python train.py --dataset="two synthetic voices taking turns or overlapping, over music, noise or silence" --conditioning="class" --head_dim=48 --fused_qkv=false --eps=1e-10 --steps=13600 --batch_size=128 --warmup_steps=680
Rows from block 4 of a small class-conditioned spectrogram diffusion model, named by matrix and row number. Rows with one number belong to one neuron. Each number is 128 + 32 x the weight over its row's rms, rounded and kept within 0 to 255. All counts start at 0.
After each neuron's rows are labels from the 100 clips, of 14976 (inputs lightly noised), where the neuron reaches its highest value: "responds to" is what is common among them; "peak in band" is the frequency band that holds the peak. Only what is clearly more common there than usual is listed. The data: two synthetic voices taking turns or overlapping, over music, noise or silence. In brackets: how many of the 100.
# fc1: MLP up (model.blocks.4.mlp.fc1.weight, 640x160), inputs 80-159
# fc2: MLP down (model.blocks.4.mlp.fc2.weight, 160x640, transposed), outputs 80-159

fc1.570 [128 109 131 138 114 135 110 143 133 123 133 124  92 136 147 161 129 138 116 108  84 165  73 129 108 172 188 193  83 190 136  78  76 201 132 128 123 174  99 173 111 108 119 131 130  90 140 114 148 106 144 139 135 121 109 102 113 118 120 142 129 178  89 125  95 151 175 134 117 176 121 125 112 144  76  66 127 170 150 173]
fc2.570 [145 160 111 117 143 117 155 127 120 160 160 121 124 136  91  79 153 154 105 140 123 121  73 172 138  98  58 110  68 154 105  40 189 187 123 114 146 145 106 176 125 109 125 136  99  70 131 120 155 122 135 137 139 159 158  75 173 168 133 114 122 192 157 152 143 148 152 160 150 186 126  96  83 147 152 146 159 106 139  86]
responds to: high voice (67); first voice: high voice (55)
peak in band: 250 to 500 Hz (100)

fc1.607 [125 148  94  93 137  65 176  69 108  93 127 117 112 188 143 159 130 116 119 130 110 163 127 148 121 147 154 142 160 119 172 153 131 123 163 122 120 123 114 172  89  46 171 142 255  79  80 186 103 126 112  80 175 153  22 190 110 137 144  79 159  57 137 130 104 167 102 158  89 174 160 113  90 167 132 123  74 113 156 128]
fc2.607 [150 158 129 157  67 147  76 115 138 134  83  55 143 112  81  80 148 142 143 112 112 109 130 168 110 142 125 157 115 147 106 111 140 101 140  88 160 126 130 140  93  19 145 220  40  94 115 129  49 167 131 100 134 146 154 144 132 137 156 108 126 126  94 141 177 158 126 167 129 175 145  73 122 146 156 106 147 145 175 123]
responds to: background: everyday noise (67); stream (43)
peak in band: 1000 to 2000 Hz (79)

fc1.174 [131 173 143  47 155 151  76 165 143 147 107 141 169 163 164 127 192  57 118 169 131 155 155  62 121 146 116 155 124 103 107 166 103 178 115  85 154 151 167 138  69  87 140  52 170 108 156 149 130 154  90 135  73 125 120 156 120 182 146 159 107 180 134  77 139 107 149 129 141 151 100  81 118 157 140  68 201  96 133 123]
fc2.174 [143 149 144  58  85 173 123 139 108 146  84 118 168 147 109 141 136 146 100 113  87 116  89  52 106 145  93 107 157  85  86  97  79 124 126 119 145 140 100 127 130 129 165 133 116 168 146 109 114 114 140 128  88 170 127 142 141  60  82 106 116 104 157 228 151 134 117 119 186 140 167 135 142 152 121  75 136 113  62 145]
responds to: high voice (82); first voice: high voice (76)
peak in band: 250 to 500 Hz (89)

fc1.141 [150 143 166 140 122 143 110 133 134 124 154 141 150 172  99 111 133 115 107 173 124 125 156  87 157 111 141 194 159 125 119 139 134 162 123  89 128 165 126 145  75  83  90  75 147 119 129 183  96 127 152 100 165 120 122 138 113 110  98 115  74 163 137 129 143 194  88 133  84 130 114  98  75 105 123  71 120  89 125 135]
fc2.141 [ 65 169 139 109 155  99 113  82 148 113 191 147 167 124 106 130 126  71 179 171 119 126  86  95 105 114 114 133 119 130 158 111  97 125 125 187  89 145 183 131  89  92 102 121 151 110  87 127  71 146 134 126  91  97  86 159 145 111 146 152 169  70 165 129 140 161 121 194  64 190 103 112 170 126 135 132  94 105 142 114]
responds to: high voice (91); first voice: high voice (86); background: none (62)
peak in band: 250 to 500 Hz (100)

fc1.152 [138 133 103 126 135 155 146 153 145 156 133 113 172 129 175 151 204 142  88 149 170  98 121 117 175 110 196  76  57 117 143 139 140 127  83 144  30  99 106 169 126 131 167 117 117 132 124 126 142 152 141 111  99 156 116 132 139 135  82 115 115  83 130 167  88 106 136 135 182  95  82 107  91 105  87 135 117 124  60 174]
fc2.152 [120 115 148 104  99 109 125 146 132 120 129  58 119 120  95 169  59 120 110 124 191 114  94 137  73 149  86 171  80 120 110 127 136 150 133  94 215  98 138 136 153 146 147 133 136 111 114 139 141 138 114 107 120 117 145 138 113 156  67 101 144  75 132 172  86 138 143 123  75 114  87 155 109  87 179 102  95 115  85 103]
responds to: background: everyday noise (63)
peak in band: 250 to 500 Hz (100)

fc1.233 [128 100  69 157  38 166 126 191 136 175 120 128 114  98 145 152 143 121 123 152 145 153 160  98 151 133 141 178 191 172 172 155  66 140 153 138 125 174 138 139 134 121 127 111 122  97 106 126 213 115 184 115 156 132 113 181 224 118 141 107  79 107 146  58 172 100  97 129 123 188  89 142 115 170  81  86 119 131 129  80]
fc2.233 [128 159 179 114 226 119  62 180 102 111 109 140 151 125 108 121 143 140 143 129 107 128 104 165  94 129 107 122 175 148 137 129 188 106 130 154 132 123 110 127 151 138 144 108  93 107  85 100 159 123  94  96 136 171 127 107  47  83 125 112 157  93  53 121 135 116 113 121 101 157 209  71 146 125 147 132 126 123 160 107]
responds to: background: none (75); first voice: high voice (53)
peak in band: 250 to 500 Hz (69)

fc1.163 [133 139 141 112 128 125 125 122 134 118 114  72 122 126 113 133 147 118 134 111  97 151 160 129 106 176 119 144 183  63 143 122  88 231  66 122 106 203  82  89 108 131 147 121 135 131 144 102 141 126 117 102 135 140 128 119 136 126  94 140 123 140 142  69 108 173 126 139 116 165  96 118 157 209 151 109 173  72  84 180]
fc2.163 [121 124 118 120 104 125 142 130 104 116 153  71 102 147 124 137 115 139 110 144  66 186 168 109 172  54 149 103 176  84 133 113 139 195 145 134 146 207 115  84 110 133 119 120 111 155 149 141 126 126 125 119 121 122 119 130 120 166  90 124 144 163 122 110 139 135 177 130 144 179 109 112 141 196 104 127 101 161 105 108]
responds to: high voice (73); first voice: high voice (65)
peak in band: 250 to 500 Hz (88)

fc1.238 [184 143 119 154 149 123 186 107 117 156 165 125 180 114 112  85 118 161 125 193  92 118 132 181 137 143 119 147 137  96 167  61 135 107 130 142 139 107  88 119 161 130  65 125  94 123 134 141 210 132 130 138  53 123 199 137 113  79 119  87 103 106  64 141 123 158 127 117  91 115  90 138 120 174  95 155 149 115  79 127]
fc2.238 [127 129 100 145 117 133 108 136 137 125 121 124 136 139 132 106 156  86 115 169 107 164 149 107 113 140 134 141 151 134  69 123 102 126 138  60  92 118 105 155 255 200 105 255 140  74 151 128 180 128 118 136 168  61 196 140 100 144 157  99 143 166 119 128  89  92 100  60 113 139 144 122 129 168 130  77 137 133 144 135]
responds to: background: everyday noise (100); electric buzz (99)
peak in band: 1000 to 2000 Hz (80)

fc1.183 [210  61  65 155 135 170 128  85 125 151 128 143 150  74 145 142 157  94 124 124 136 145 159 127 136 112 188 135 154 106 171 168 135 158 152 112 185 141 126 171  88  96 100  66 189 106 137 139 106 118 134 144 167 176 123 176 155 138 114 129 158 135 154 154  85 127 100 190 137 133 139  77  97 140 144 134 134 135  93 107]
fc2.183 [ 75 118 157 133 122 110 152 140 133 136 125 144 182  97 133  96 105 128  92 204 123 116 149 139 138 132 149 125 127 108 174 165  78 110 158 164 142 124 131 122  82 109 119 100  81 134 154  87  99 110 145 132  63  62  77 100 115  75 148 110 132  90 130 100 117 140 118  89 168 132 147 129 125 138 144  97 166 153 155 150]
responds to: background: none (76)
peak in band: 250 to 500 Hz (80)

fc1.356 [205 142 130 159  99  13 140 101 148 142  97  71 104  93 180 152 135 124 157 136  96 110 131  79 140 117 140 144 179  80 140 139 134 114 129 129 154 145  98 173 128 189 191 123 200 108 104  48 197 123 149  90 119 107 178 120 123 157 140 123 126  85 119  91 127 154 152 136 125 148  84  99 107 118 124 193 117 119 112  96]
fc2.356 [139 125 133 148 144 255 102 133 156  66 107 131 122  81 148 116 145 101 141 151 128 136 135 137 134 104  82 109 145  91 142 164 140 145 122 159 114 117 100 108 160  91 105 119  14  47  84 117 146 152  79 120 167 146 143 152 184  98 128  63 160  89 119 121  70 135 172 138 119 103 122 111 178 137 146  84 133 111 123 142]
responds to: child-like voice (80); first voice: child-like voice (65); background: none (64)
peak in band: 1000 to 2000 Hz (100)

fc1.286 [126 114 161 134 118 195 150 133 137 116  43 125 123 114 146 143 127  93 133 113 151 146  94 103 157 106 122 131 149 108 176 138 143 154 149 136 187 202 164 132 118 166 149  96 114 150 141  45 154 135 187  94 169 156 146 104 152 108 180 134 101 132 141  57 148 130 145 123 155 115  90  99 107 177  95 181 110 117 135 101]
fc2.286 [157 123 142 137  63  59 105  88 117 144 123 101  86 122  96 155 145 150 178 186 149 116 153 182 119 134 138 143 126 112 139 106 128 156 110 102 118 128 164 104 122 198 136 137 178 238 153 156  87  98  78 116 174  54 136 146  99 113 117 140 121  63 153 125 123 151 169 107 128 135 140 124 122  75 143  92  96  98 130 150]
responds to: high voice (85); first voice: high voice (76)
peak in band: 250 to 500 Hz (100)

fc1.531 [125 100 162  76  81 141 117 145 140 195 127 131 100 109 104 110 135 150 132 126 142 112 142 175 141 122 173 131 130 163 170 207 133 153 126 113 165 160 175 163 132 172  69 140 126  91 159 162 143 119  85 143  77 119 140 175 127 124 156 153 122 127 147 143 119 186 144 121 106 193  97  71 105 145 124  87 177 125 150 114]
fc2.531 [136 172  85 114 116 124 148 110 107 104 127 145 191 145 178 141 121  91 105  54 127  96 140 179 130 122  91 127 104 172  90 195 116 148 150 127 144 147 179 113 228 153  67 147 145  87  56 129  84 122 129 143 139  75 172 172 104  89 130 117  98 149 117  69 138 136 118 118 132 155 152 129 156 111  95 137  96 139 147 128]
responds to: child-like voice (78); first voice: child-like voice (68)
peak in band: 250 to 500 Hz (51)

fc1.462 [151 120 151  46 187  78 193 126 145 135 139 118 164 137 141 122 131 124 142 117 136 160 114 187 127  93 130 132 153 120 115 145 120 171 141 128 148 173 138 150  59 155 145 109  86  22 169  89 157 134 166  93  89 113  63 149 151 144 139 122 134 125 182 180 165 149 126 172 134 137 123  91 119 159 187  87 122 126 134 157]
fc2.462 [107 118 132 134  93 146  64  91 141 147 117 116 109  64  62 142 113 140 145 125 103 125 129 193 114 123 122 104 119 138 152 119 143 152 126 135 126 120 152 124  46 209 135 131 122  95 145 139 119 149 191 121 102  76 163 141 200 138 136  69 121  95 147 152 130 114 109 223 116 146 110 186  77 134 124 108  68 154 177 120]
responds to: child-like voice (85); first voice: child-like voice (81)
peak in band: 2000 to 4000 Hz (98)

fc1.334 [ 89 110 131 142 203 183  85 177 166 123 149 168 111 172 168  49 116 130  81 211 142 145 122  61 136 127  95 116 121 117 108 151 101 132 126 124 177 175 152 127  94  96 171  85 141 129  88 143 126  97 121 147 101 169  87  79 110 136 141 171 114 139 111 138 137 134 156 117 103 162 127 105 145  95  43 103 119 145 155 112]
fc2.334 [101 158 154 214  32 101 108 136 133 119 112 147 119  52  89 134 138 149  76 141 110 125 146 122 109 150 150 167 112 117 143 129 145 159 124 179  65 136 131 120  99  47 100 156  77 131 106  98 133 137 155 116  99 174 163 102 140  59 142 128 123 118  81 172 149 128  86 110 177  74 128 129 118 144 124 107 123 117 103 143]
responds to: background: everyday noise (72); clock ticking (46)
peak in band: 2000 to 4000 Hz (71)

fc1.49 [108 106 137  91 115 141  95  98 128 155 122 173 153 174  81 157 139 124  83 148 141 175 143 135 160 112 125 137 146 107 176 166 125 137 173 127  94 138 163 118  97 129 151 114 136 137 148 172 114 139 119 119 146 136 124 123 198  91 151 124  18 210 165 129 151 142 148 125 100 189 128 130 131 147 175  97  87  98 136 156]
fc2.49 [ 79 119 162 116 109  96  93 114 136  98 133 183 125  98 147  98 100 179  86 159 124 151 143 147 125 129 125  74 118 113 131 116  88 113 111 151 152 132 177 111 110 128 174 111 118 118 144 112 189 141 147 196 131 146 152  93  96 135 163 138 255 146 114 156 200  81 139 117 150 176 136 122 160 125 124 139 132 141 134  97]
responds to: high voice (94); first voice: high voice (88); background: none (66)
peak in band: 250 to 500 Hz (100)

fc1.139 [ 96 100 161 151 105 176 102  90 157 148 183 151 209 119 178 141 179 149 155  73 118 144 138 110  99  87 164 162  93 144 138 136 150 172 184 125  98 152 196 180 119 127  93 126 104  89  77 145 113 135 100  95 114 111 124 104 140 121 193 197  72 118 167 108 193 138  94 180 136 113 145  72  68 166  75 166 184 120  80 171]
fc2.139 [142 119  97 112 158  99 151  96 163 130 150  96 109 173 123 134 135  73  91  89 135 126 110 116 168 181  50 156 135 132  98 122 118 115 131 118  87 152 145 136 168 154 139 157 159  35 104 149 137 142 124 155 128 138 113 108 129 141 130 180 108 105 202 145  82 148 130  80 130  91 144 106 152  18 169 172  95 115  93 124]
responds to: child-like voice (69); first voice: child-like voice (55)
peak in band: 1000 to 2000 Hz (55)